{"crop_scale_min": 0.8, "horizontal_flip": true, "num_classes": 10, "encoder_activation": "gelu", "encoder_mlp_ratio": 3, "encoder_patch_size": [2, 2], "encoder_widths": [80, 160, 320], "decoder_dropout": 0.05, "init": "lecun_normal", "beta1": 0.85, "max_steps": 10100, "batch_size": 192, "epochs": 39.8, "weight_decay": 0.1}
Rows from block 5 of the encoder of a small segmentation model, named by matrix and row number. Rows with one number belong to one neuron. Each number is 500 + 50 x the weight over its row's rms, rounded and kept within 0 to 999. All counts start at 0. Numbers have three digits each.
After each neuron's rows are labels from the 100 images, of 14976, where the neuron reaches its highest value: "lies over" is the class under the peak. Only what is clearly more common there than usual is listed. The data: made-up ball-and-stick molecule models. In brackets: how many of the 100, against the usual share in percent.
# fc1: MLP up (encoder.blocks.5.mlp.fc1.weight, 480x160), inputs 0-79
# fc2: MLP down (encoder.blocks.5.mlp.fc2.weight, 160x480, transposed), outputs 0-79

fc1.61:536541493517459517500519427433472403498473535378489578522494469579428470431480554474445510512525480540475611509519492553442503440492489544520515515482552543437578533512600431444463548493493454493557493491462434569485453419542498553490533542
fc2.61:474503540511468513470560506463483564519519636546562496505495524374479512508465497492580502494527437485460557472509551550556547455468597599503526553574440527425584425544554432440461526466540412463432468461499546459434468488612544424573471478
lies over: white ball (83 vs 1.5)

fc1.23:575514466492445533469439445469469453381486548411426535491459538557471469534447592565479514488556455422467467548497461543457469467539394520615474441567482478467517478554477534511418529547492477427635493541567505485455410518454540572513548542
fc2.23:514531500522481561527491550445584559449536421534515431473522519455505448483423448523510460515522447562466460545539437460440514515450429528447461571644492601570502507477454516496555389467554576522518415571542445555411553565463489398451499508
lies over: orange ball (100 vs 1)

fc1.309:520462477454415562599489554499412503428515476552494488583527494532473412565492536621499540552578414495477520545518563513471512504541495597576486596438513412496445472501539449447429434523536489472447493492474503511562440492386548511480452479
fc2.309:453477473470509581484502426508534576532511480533499549543460541435479511439476523453519543392489505548546553481519485352482488574539466469407486545623481506536505460587505479483469460511429505573474347509533469479484423536489540551499474546
lies over: blue ball (53 vs 2.1)

fc1.450:546493351437492517562426415400482488423502445429499468572487539456460617455517517511449535557543543526453513492509452525413447607462436440442506417469457468439570477535443417453520550491514477474572591511504482467519406505461505520533433548
fc2.450:510504501533506444599696502560506492522509534523502535523543549445482503515481552436556492488487443497432560427492518545526436534513512482561510510414460406463417464535476470457491500450541491484486539490518566483600472500514550562607459533
lies over: white ball (81 vs 1.5)

fc1.417:558417462518518575505558437356456515461515588460488554520488479479460557528433538467427483479505463435484506518512486492447545547521460541565527557552562431432569461492484544510459451493555482444466517558444534513517510498545462562477444467
fc2.417:452507554521453475473468553435525593472515498539536468526572527389468462417431419477531471556545432568516495512524497523517561482469462587441489566590439559576547439474527475464484419477562512524481398496558493507364518540575478428448459503
lies over: orange ball (100 vs 1)

fc1.25:488555441505442581559460546505520462493440436452533422598541473541466534518527499616528498513511410446563591502482430471472547528497412507550493457390516452372500514472531557479403482548456498520508507549486502520600437517596529549490447437
fc2.25:566624436483541479466550518480554463462535440559498478461565562550518558535414500396382448543455515524509481508553470568504476531434485501446472520480509549596506535431474499512540436471555627513483379514459483545546515568448422470456506420
lies over: red ball (44 vs 2); orange ball (27 vs 1)

fc1.308:547487466474478524512508513453511497499479498565576556454524521471484406486550496377502506534493540493457558457539502539506441574471500492537485544551555507450636444459553471503519515547470460466449505473513528565496478469433523476532499406
fc2.308:529540485477560569520541456537488518500503504525487456474468538579468609519431461510391489516483528470496448448532537506517462496386600454447483447513564522568579554517492503448551559480497527498535449511432488490454496498496483539568517417
lies over: blue ball (42 vs 2.1); purple ball (26 vs 1.1)

fc1.429:543530479391525489576476479505533445463504567464543520513548568525477308570473550445543488470524581491473586479509496435458544435464450518633460459545498472453493478548433521531454428494511435378485512503511555456515489562506603495510444523
fc2.429:480515422531519509508565539579406451530530553479509481463469447336490552511430561623567552468523547507473473459481505459523525446458499529494510467507459441447538465450466431459538543470542538515469590478603511478484475493428434543453499547
lies over: purple ball (33 vs 1.1)

fc1.154:480528531436530418398530527499574527491500452495519538537548489471455396528500555529488529503622527553472531620560484513516502476493426448452554522510533521469459414578497497452483480411497488443566480486522446527462498476434359535478511486
fc2.154:391519465502516560725524581521567570496503550489473507427443513456498510448486484543431571500533513562433506506482479520486451481507431510412477540384556555544607505599504504499542422500487528540518456520569469497447490507439514513471522557
lies over: green ball (74 vs 1.4)

fc1.407:511557502429428480451487482521550468476525524471486600538489507607492473630462539459470431559474509523416525483531464481416501529475399449478540473487457545473467583513511518427480485546543377521553496594599398456485437532366468550465491404
fc2.407:534538447500517370483545481513443441534469495477471531371546473437463569516479517469501509500487550462473491448485518583518528451468524486557494488410476527521641531505542462432573609519427555540537546441519516481553563467478428550473532532
lies over: green ball (30 vs 1.4); red ball (27 vs 2)

fc1.111:564495450561508564534503508531560519486467524492478523550573491392428513613507472520471503503526533464427490562497525441480478581475521486466573504507540619429521517412532497511514429536516486514427567541525513481535418468426475524423445472
fc2.111:484512479541483445654562538505502518487471522480503556485543479484499510447530538438423485462506499520512547430491558500542444430508427510526532454279574420439517464392473463466469496477522545498481437493536487494527517507438438472500622583
lies over: red ball (37 vs 2)

fc1.343:548469498450519475632524488486490541499499481566518526448564489472490483533535569591419492550493504514454525555523565486442528391501372555563624405422565511488406473475498549476486504499422492527469476491521575487535471478472499439552414477
fc2.343:476530466500495492619529463555498445504504524480477603485529521637490543417492546425494465458470578489516544379556513526522413475500472412428486531417594447469468463551491463430545483511441532548497531497485572490494507494513499448554636540
lies over: yellow ball (41 vs 1.6); green ball (27 vs 1.4)

fc1.67:579479499567382566553568431573469436483538489400467542455518552462489523506531649479450516484498550456481510504465475506486463524489503487538481489518462531558562434511479504410451567484523464436495483527457490434529463494446514544477593536
fc2.67:479536558445493569536556414422526573481532469580519462420576582541451492493421445506425499540490421541524540507516470516470537522484491541421477570447509573635453525525517479470513449448543535502490448499486498514408504516499413486517430494
lies over: orange ball (61 vs 1); blue ball (34 vs 2.1)

fc1.261:588484546417477498491611499507495532477471548519459560558553532501474437627517608586403416521526379387485537513501489520469450468488516565551446489565446488508454498558562531459406502579499500545462568560517611499493461494446488512563497501
fc2.261:414514532487439509554572444483530588506516536559505572542495605419489471444460515482498541400499483542565581428526517422551503557506488471405496554578456479512475425588508434447438476476490468582455525474517563466477450531586498492575469499
lies over: yellow ball (78 vs 1.6)

fc1.182:534561523448491453509478467471527507431536509476424516612517419658468433446479569559601563475516524454488543542525453515532432534445478578429500447533603488474551547453492531465450373483507465552576511462497412493502480587568578470560448449
fc2.182:544525443530503548501454562502537541478553476524525429422589497486496529424450416503509425572531500565483394489520491504459514491430394526502491512512548512605502531412490516496536529453522592522517448535470457565416601530425508445474489545
lies over: orange ball (80 vs 1)

fc1.102:502477440486472492415552622426520475468462519519494517503536525519541474514492531426452470516513563442518561564585622470419503474565443470522557464428464522551438544626490617471574503490536529518480480562594479505530417472516510545408450426
fc2.102:428471438502453533501526516585429471535494657485452520476453544530460558529529571536633509519472538458520526442554518502570371429464549532500504525588505481524648493611535417488506505495404503492507501500460540463484562448559578440546520556
lies over: yellow ball (53 vs 1.6)

fc1.282:470515411533513534415454442516524478491526518415460550561496545508470592579402443446532512460488480474438472558533470602464499526528567535523452490524492511442447561629554541449451479515617525530519554541541499539436464420409459500515474482
fc2.282:539462562511572463478439512528512542449530383491506449532580504486511486529421459485453399558538508580565494559481486400503518492474367526467483579544497549508527435400506493504540398493515534458518455567451487493447629529535397421417436500
lies over: yellow ball (37 vs 1.6)

fc1.331:500549433507441519495485511564469510530496478447444577525602531463476537475506524474456449520459559475450613519450476550521425566504489584532455468508463363447512445488438527531466565524448542426460596489583551510530556541355546523541531489
fc2.331:430536428457560513581569453576486436538467527504480553509494529514484502468541561491526548434430539471580509394475523476505468538456450394432478486406571403564460473531538463442488542522436562526501543532504565454559479512539485521556599558
lies over: green ball (32 vs 1.4); purple ball (29 vs 1.1)

fc1.153:529479464539459523574440588530520385486463468429515495506548579453546538526560495352479480493546568472452538532505425440468411625458512459450517471549499461510438455543512499506472457463430509404503528478602471494448474469572548576582491520
fc2.153:478488445516467428491502474533423523511490504564495541489505530373500499513454538458561521496525448564571479439455542502540502481514484581514508478414420435614526387492506479495464555482556528541495579460610505498502416492561465528482460527
lies over: purple ball (50 vs 1.1)

fc1.377:461511465496468527530514469450551483524469533436445516505464529537468502477506506472407460523590495476442371552495510544451455543480463505533513449390543573483487537686619509429427527510525472510573532558528608495509437440309468441467489416
fc2.377:538481476549533479457448537537533529469510420487495459435583469476490495490434439510416476558518518555484388557480493487503521481467369544501490496489515554618570516417501544500551512477532593468539519538512418538429623518398421515429521553
lies over: yellow ball (25 vs 1.6)

fc1.393:640502483478448492531507487497484495458514474507495515546503540500467458571477495475534486573500530533465462550474472428485504532515611579454454486487489511418480565573482536501443498475536499487569518499558461554507456522436466549540545525
fc2.393:518540466400465516573585462549517443508554501505493479463428548462516579507509536466496482449437430467499543445608459491539468525418578403488439513616539506423492517551481435471535503506491474515407453545491510491535469544560603467582546448
lies over: grey ball (99 vs 4.3)

fc1.69:446495465619459540500507533493548451512454415448524515505509486436538586504494421522533564457469524480510535529498503406438495528400491461461435520456547508502476617486566441494479484490496466482417543514508501536547409432490673499452484503
fc2.69:545454429531481373495506496542407434543443540470502508498502519472485584517477570521617469484492530447486487434506518506523475479456545472523493529610477408528508494529503445523565485510454486551513616487511552487617490431530544469477528539
lies over: grey ball (89 vs 4.3)

fc1.44:512587410479396449586464461571536501482482557356440554615471564504450476584388536520437553494537458517460605546503474459442532544443503500488543478437529480527481549462467561478491543489500479432499534562539495476507454540509517450476457512
fc2.44:567542476500479424434611486541463496473481529531518481372493477435484592539400474421500540538496423501471486423544522516509524504386568515523458478577448522453549491497516449454558573440561520473457415463520451512473514546488539514529441448
lies over: orange ball (42 vs 1)

fc1.378:486484462489581436450437486434465532528514526462481474513528527450432512677523537496573506507461511528564478547574544510468561519507406513492573484523535523513465478494632489524509485558503538531476445583530439550628493472415547437497465441
fc2.378:547526331432508394536543466569508422531472505473464516509473532498506556506491547434519480500478494405401467412548453507513452549471536424499441514558584525564545529506436432604573510480474541497466490480507549514553475511506558457522562546
lies over: green ball (30 vs 1.4)

fc1.354:593475426532491542532509406539449436479547549465497596573508528571431411505524475528435495501506483567455497500435475533492463580485569549555477522493440511485579484507496501464468479497430467429593478526474399520490523519537451536466583577
fc2.354:510541543495472482495515451528550405498539475396441514482480495547528569528525512533474522478454495451509552490517484495517469581469591408441485492556535478362473540547482485507546436527479473541538473462448455472622488521497551578560565484
lies over: grey ball (100 vs 4.3)

fc1.247:594475467527527485482412391504532415412495594481456558519487414467436498543439494505450524429524478415513581543507458499517464437517433553561524512573412432459536564489534557456455424540506394468560523513469464488480530500517561511551513497
fc2.247:516479440528529667549454558523505540466508409505520442484430433440504477510466493517546553523526526551451441566539454400445505453449408520469474467539503549525544526460453545507578522452526569449538484556489378547504601532410460484374492504
lies over: yellow ball (72 vs 1.6)

fc1.476:526514445446499431535420516571475508493494504412598500553505504511446451583377479490475544522551411546477390540529450467492507489467519508459559498425470505517484501547527523494479509512536403477610491535464451433581397468483488431557517566
fc2.476:446471451566464480437482509531522500540476571481444537457523460496442487465568591565587563456565592495588496555475529435526465312500423479538555508490528469518422464543546508433503450541446520553554495508597498450548511459481502525420585586
lies over: green ball (70 vs 1.4)

fc1.474:538536506414417442464482444434484505406502532425452578472503531554446476510495545499536462575502452460421475525485495563453499513467471514533514457503573532478494530630511480423506510469490475473598496471479492490511419432373550569510608514
fc2.474:469553549546446424527465512450564560456554524539544485474579512439483465462426456522430466555554456549535502550473534458509521517488476578458496545531473553574519470444526484468494446463535507519488476487553459531389548547465509440455464496
lies over: orange ball (62 vs 1)

fc1.432:504486497477444600523453503465418432423462574499476503496532518447509486555502463496629496573542427466615462542512560469491464487460520564565432432454499467535407454515525478383462470539540536451517483483585560497474418555464686466521533511
fc2.432:512552446505564462493532591508549482507511519521521466499499513563504547561477462590543499479499533452427520528516477547495440477488513545482492546546476532440509540549479513530516539507507505414461322542504513534512584541417496453448445450
lies over: grey ball (42 vs 4.3)

fc1.192:473546474536362501570434594567521519485503522499493552555566500611456501457478494504375554531532532487394555553503512436479458523389425537509511426421436548514330523534452525425484560553442457567426465505527489502427509571562410559454542477
fc2.192:428509499542455561573495492546455526480500601527522528485426516430462482447546558501461544494537482503485459482489507575545449557479585460558506534514494462532497475591507436486514475492536479438442582516562444503610483462559622466466465454
lies over: yellow ball (36 vs 1.6)

fc1.289:551573520500400480529520483530550466444504530419468525568484489486486418454444559540444487511521479579527648542489423421443470583521494447490504456413494511498470492450492496407468524507560476375575513453546517503478452509470528495489590498
fc2.289:554559505456487423492619511496497388495480496578479491404584525545451571540408495388512488527478448513497546406536511560529501484399607478555472496599498518556517515533512441451534558499539583548474401488485545496490471520479464498580408447
lies over: grey ball (68 vs 4.3)